Rows from block 3 of the image encoder of a small contrastive image-text model, named by matrix and row number. Rows with one number belong to one channel. Each number is 128 + 32 x the weight over its row's rms, rounded and kept within 0 to 255. All counts start at 0. Numbers have three digits each.
After each channel's rows are labels from the 100 images, of 14976, where the channel reaches its highest value: "responds to" is what is common among them. Only what is clearly more common there than usual is listed. The data: cartoon faces.
# convs0: first 3x3 conv (encoder.blocks.3.convs.0.weight, 160x160x3x3, each kernel summed), inputs 0-79
# convs1: second 3x3 conv (encoder.blocks.3.convs.1.weight, 160x160x3x3, transposed, each kernel summed), outputs 0-79

convs0.0:110106169171189163071082094118106097117075094138125126168120104124121143134134087120097096101116162114124108119133132132108134078101068219166110166140109105102102095119140157130089154111057081037084116089089089148123144121156147177061152122
convs1.0:120102123127099162128162087112193106154173151133151150132134089157155111098139143088110160141099083075140112129098109138157107123124122120146170109123104091079138179131178033151093075135031161138158121123132062140191138171149104190127125104
responds to: neutral; moustache

convs0.100:183121144126147100115177149171159119110110159150138139159093178142084112173136176116074101121160116196149197131179156117175144093108150162155149127141117159161111045156031077086114109144078046086142122107112152091100150145114162126145122152
convs1.100:081120081154102137143123064094099075169130124175046060086111127112147171115129107173140097113108101117099097136140143114073110080109124117097145110115057122112150097114119139120151107066091170104087050086100082096137102127050041159104129134
responds to: green face; purple hair; teal hair

convs0.118:141129049144115128142151084131161184095124073082131103114112117097055140083094083142117068161104099132154128108086118170123086060109147127156147088137130128162138085113068080091104116186125098147119099080149153133068095099065115160140129091
convs1.118:158108186159114100118137110106093092170119092095118186113109085134128132106148133178113103102166113101102165193155155129073130093114113173121118134169090171165069081102086135129178146163123164163115122140108118106148141101124103222135123169
responds to: sad; teal face; a mohawk

convs0.79:142194132126097137131113100117114145115091147143116148120086119134119061115165145128130104137090135136093133153133153069082142129124184147103129141132139129112118123142161126133119120150157104135101112137051109131152136129122150157092044129
convs1.79:110255130124119109139129106132123148129118150118081114126121135107189060134108141143112172156120118139137127076114130083110108099131121130117118147059059152103144110134140127132117156091112127115099091138018145145172146136123145114130123155
responds to: grey face; top hat

convs0.126:161134151149183139149123139156096140115127130093071132150052025122152169103127139158125127080101147163150152114133137164113119161109098146096095152079147149102035154101175164130092132095115122137116094178170179078137154166153119113096135108
convs1.126:091138123133074107193137023131129115067122137103138105174099108142124119124135107109094132124162129133181183116123097122124130064133138083097125084129100126072131111149073129118132158100131109069052062107095096064153108134082082151167153109
responds to: moustache; sad; teal face

convs0.1:075133116162145096113113133092112101061130107118121106162119130094150072141102142128091114133137159116142096087092068167155139090081151165135150139167044090158146075102056104072065139132091113095094106098123154108181097123127129127091140097
convs1.1:127156139121069138161135026142119100130105167122050082130154125129155138142177061150160095140150121141148112146148132141094100059139147156185137125146066137142072053093083108132123117082108096129073140168110091079142156152106148107157151126
responds to: sleepy; bald

convs0.23:113103109144144082104072170119107055083172083088098138075152117085146093129157113116106138116160105154129129163123116108134083167145052121118106127090103148146064118100169160109104138111095131136106085175069103142108063122105090088148143103
convs1.23:135113089141094130146080058122140102104122108129111140163129121137109128107104000128134082141098095090144175108125143157114157079145132081095097115139132158125177105100126141100161195092100123156099100102112144094097130108156176093189138188
responds to: laughing; beard; surprised

convs0.85:092081110149111107101130084102138104096134087067139076134123146079113099093138114106117101120062105136135096034153090100106116123191147064146110067159149026122146096097114113090141130171160137121071109146127101158128055097070126149096115097
convs1.85:175141112105105145131128126112122152173146126119136143151119102097133176119147106143129148087205172127063082164150156126059163114123150135190145085158183078115131099150102079175119096130143057148170150109119140101110089167109128143154115142
responds to: laughing; a mohawk; green hair

convs0.15:138168107115131144122129124093123123096132123142136141137206188174124122136145135146132117154096130142118155188130137124125130141131133120151139145153164153144118101109135102137134140128142117145122125138124169101131120139140118141088161109
convs1.15:094134132175132114126124152052150134149122138120072122139200151132238109129092131118124154179131100118111093080107140084101132110145099109111095183094077133099125114140106096160153186076126107125153148093157129119152137102090151131127177126
responds to: grey face; beard

convs0.60:136149115161130130112126117055106138115094144134096116165111154131096104117149159123090088131121133130133147115124111134116117120072159169139102108155126095142160122189116141118109117092119099134122079153053115092141134139093099086110110102
convs1.60:136222170150079104153133107101174130156067143081066135136133144118235059123143118144116116132136114148171167120153142107136108103144150136137064122151077141116127100123111104109145131135116174127089110112037111157186156101135141140178189151
responds to: grey face; sleepy; a mohawk

convs0.114:131086117056118121155122087111083066110113116117111156128120085092060137104120085118159083118061166155100110095108123149102106146127079109112148140108121116142097087058112132077119082121162152122140063090123162171017146106130104076102099124
convs1.114:102115082185119146151141112168127131108161060112047135179159154115153133123108134142069130171099089128144158142100149152106138080142081089173121146106138164078187129129078087146090181083164042114161141125127118127119129146181121162151157077
responds to: sad; teal face; angry

convs0.81:133097098095114108109119106115125144102155070194155184065127143100101140135158132088131162114107061126098139147151159036151115122111116088140148180115109175149137048111023081152098129162129125083178139094106087089051074151174178094132105121
convs1.81:093078090127134143143133055098061107167119076142075093108068164076102164133111162187121144106105133114096113108058140066090129155147150088169163081091114103123105136105172103151143091097101106113127075107114135173087135149092128105110120097
responds to: short hair; red hair

convs0.98:131125087131128090127119101114093105102121157111153143105150142131150148147084132139112090136051145112116069121073125167135140162064092174154092146100129102131074100096119143161143119142144066144164129108108175105159176157115122173111134159
convs1.98:151164117123077066122160064135202110124083107113093159151156119131182132089138190139073104156159099146167158109088138191139128075116102076149122122136087143100142140152096085185107145063166167109111140136105132102145127158155100132186158124
responds to: moustache; winking; blue face

convs0.129:156082175159250152064120068072145118109121143128136096142129151125095128190104140188103147170123133170126140138107151142171121081153124155126180087189140111147146127172093182132123133124121117131066058105106168166106192108097141121123136159
convs1.129:102149154140129153147100086137151142145122090114115111124134027103171068122091112101101113104080170096097116097110134154095148099064089110103054111146109079072116173130120092115108086054085172086119164148101095063161122140120123166143130159
responds to: glasses; top hat